Weights of a small image classifier: arch vit, batches of 64.
Rows from block 5, named by matrix and row number. Rows with one number belong to one attention dimension. Each number is 128 + 32 x the weight over its row's rms, rounded and kept within 0 to 255. All counts start at 0. After the name is the row's rms in percent of the matrix's.
# q: attention query, key and value (stacked) (model.blocks.5.attn.qkv.weight, 432x160, the q third), inputs 0-159
# k: attention query, key and value (stacked) (model.blocks.5.attn.qkv.weight, 432x160, the k third), inputs 0-159
q.81 111 [174 151 166 157 143  95 120 180  81 193 147 174 143 141 126 147  58 128 192 152 187 133 168 136 105  92 114 124 152 182  88 152 181 100  45 126 168 106 131 115 177 158 182  91  98  95 161 168 160  87 120 105 121  78 120 126 102 115 121 116  85  87 172 123 161  78 166 154  81 118  82 152 168 160 110 148 136 113 188 132 108  94 156 102  75  99 108 145 135 157 139 154 152  86 103 119 145 128 134  60  72 106 142 125 126 139 118 102 117 132 139 105 146 160 112 134 132 135 101 153 144  59 106 132 121 137 134  69 114 210 156 131 105 100 132 131 163 120 127  98 142  95  56  90 159 142 135 146 104 143 162 124  96 101 111 141 183  76 172 114]
k.81 111 [172 132 105 123 117 146 162 137 143 109  68 116 104 112 146 148 132 144  50 123  81 130  70 196 123 128 122 118 123  62 124 147  60 160 192  93 129  91 113 156  98 130 139 162 141 120 124 103 117 140 148 120 104 188 124 107 176 122 122 147 117 145 129 165  26 142 112 100 124 133  81 131  75 150 190 119  70 149  79 122  61 117  86 100 124 160 166 141 157 114 123  43  95 129 124 144 151 161 104 141 165 186 107 114 151 150 136 114 154 162  96 156 160 133  94 144 144 157 165  94  82 161 154 158 126 152  76 172 149 123 166 164 103 109 149 167 107 122 119 166 179 173 157 144 105 145 146 129 139  55 128 108 107 136 145 150 162 203  89 117]
q.82 119 [ 99 125 165  92 116 131 137 115  72 166 140 102  74 127 162 129 169 101 159  89 164 139 110 102 145  79 115 127 148 136 145 150 108 144 163 129  57 162 153 126  97 118 125 130 155 163 118  98 101 101 113 122 228  82  86 140 132 122 148 204 123 155 100  98 128 121 161 101 147 116 136  94 174 120 127 135 156 102 107 115 103 171 118 162  98  92 103  69 163  53 158 185 135 140 180 126 133 122 145 167 161 201 167 107  98  73  99  93  97 182 147 142 135  54  90  98 110 128 176 191 110 133 108 147 111 124 113 152 100  40 105 136 178 123 113 133 121 159 121  71 118 168 189 118 109 134 144 119 156  97 126 151 110 145 133  90 117 200 130 160]
k.82 090 [127 139 109 140 156 137 149 157 207 154 118 166 107 116 107 123 160  95 146  98 125 186 131 123 119 134 121  93 126 122 113 114 157 108  97 172 145 120 121 130 147 154 119  87 160 126 151 119 151 131  69 174  94 126 146 126 136 174 105 143 181  59 157 135 168  90 148 119 121  83 158 130 115 207  73  94 147 162 177 111 117  83 133 113 145  89 180 196 133 162  89 155 144 113 172 135 114  67 123  64 137  74 136 115 167 124 138  91 165  83 149 120 161 120 131 145 105  85 108 141 168  57 111 145 165 109 100 109 164 179 103 165 148  93 126 114 160  93 125 114 186 127  94  68 141 142 119 131 183 252 149  95 155 126  88 150 154 126 135  89]
q.83 076 [145  99  96  99 124 125 100  87 198  76 133 141 173 111 154 123  79 205  71 119  70 112 141 165  98 179 122 131 155 117 115  51 161 137  92 150 152 170  70 135  99 136 113 128 136  71 115 145  96 170 122  96  90 159 151 138 118 177 131  87 135  90 156 139 115 122  74 154 144  90 137 169 144 141 134 141 115 166  79 184 159 121 117  96 183 183 168 121 139 157 121 124 159 128  87 133 121 100 112 159 152  72  97 113  91 170 165 148 179  71 114 130 137 145 155 104  98 161 103  81 140 106 150 130 135  80 164 178 126 172  79 191  96 152 157 121 108  69 142 159 163 125  82  93 146 136 104 131 147 122  58 105 154 131 182 141 124  91 151 123]
k.83 073 [ 96 140 197 120 114 170 138 115  86 140 128  92 150 176 152  70 127 120 144 110 159 106 117  64 125  53 123 143 143 171 107 133 171 147  99 111  85 112 121 161 122 101 108 154  35 165 112 128  87 148 156 144  96 109 200 168 147 111 127  97  96 133 127  78 149 114 111 185 114 168 131 145 186 141 122 125 115 114 112 143 139 154 110 106  55  96  75  75  91 141 161  94 144 103 125 107 139 149  96 190  81 124 151 171  60 126 137 155  89 168 163 107 117 111  91 113 148  97 113 179 172 166  94 103  68 140 146 103 102 111 111  82 170 157 110 118 133 109 173 153 161 144 157 133 133  96 175 171 102 176 129 166 101 113 104  71  90 103 171 139]
q.84 116 [ 56 108 115 140 109 103 152 148  79 167 127 144 118 120 198 161 162  68 150 140 164 204 105 151 135 153 157 125 200 139 123  93 137 135 166  80 124 125 200 180 154 167 155 106 126  88 119 149  89  92 136  87 178  74  62 114 155 120 190 158  34 123 114 138 114 128 150 123 113 150 112 117 128 110 192 116 163 103 146  92 109 156 130 134 149  79  92  86 160 110 133 154  84 121 138  69 152 184 127 119  93 112 123  75 144 104 131 114 113 135  99  97 158 124 127 134 130 181  98 163  77 111 119  73 118 155 111 106 139 133 123 115 149 134 122  89 163 174  87 153  85 178 144 125 128 139  61  99 120 113 127 150 119  92 125 205 133 140  87 139]
k.84 184 [139 133 101 140 159 114 117 130 118 151 198 156  95 143 149 168 129 104 149 124 105 183 122 143 145 106 143  86 148 114 104 110 187 160 109  91 107 140 179 137  99 156 152  68 167 109 110 155 145  86  71 143 169 116  65  94 145 147 149 152 122 119 113 152 100  70 153 135 159  95 149 147 112 191 162 138 182 137 146  93 104 141 105 173 143 107 121 137 182 133  74 109 144 164 155  67 132  87 146 121 166 109 155 153 127 136 114  84 133 120  60  85 143 125  74 143  93 199  65 126  92  88 108 130 147  68  53 136 159 131 165 191  97 101 150  78 126 137 122  99 165 102 118  77 148 158 114  82  55 150 166  88 135 112 186 132 136 144 115 164]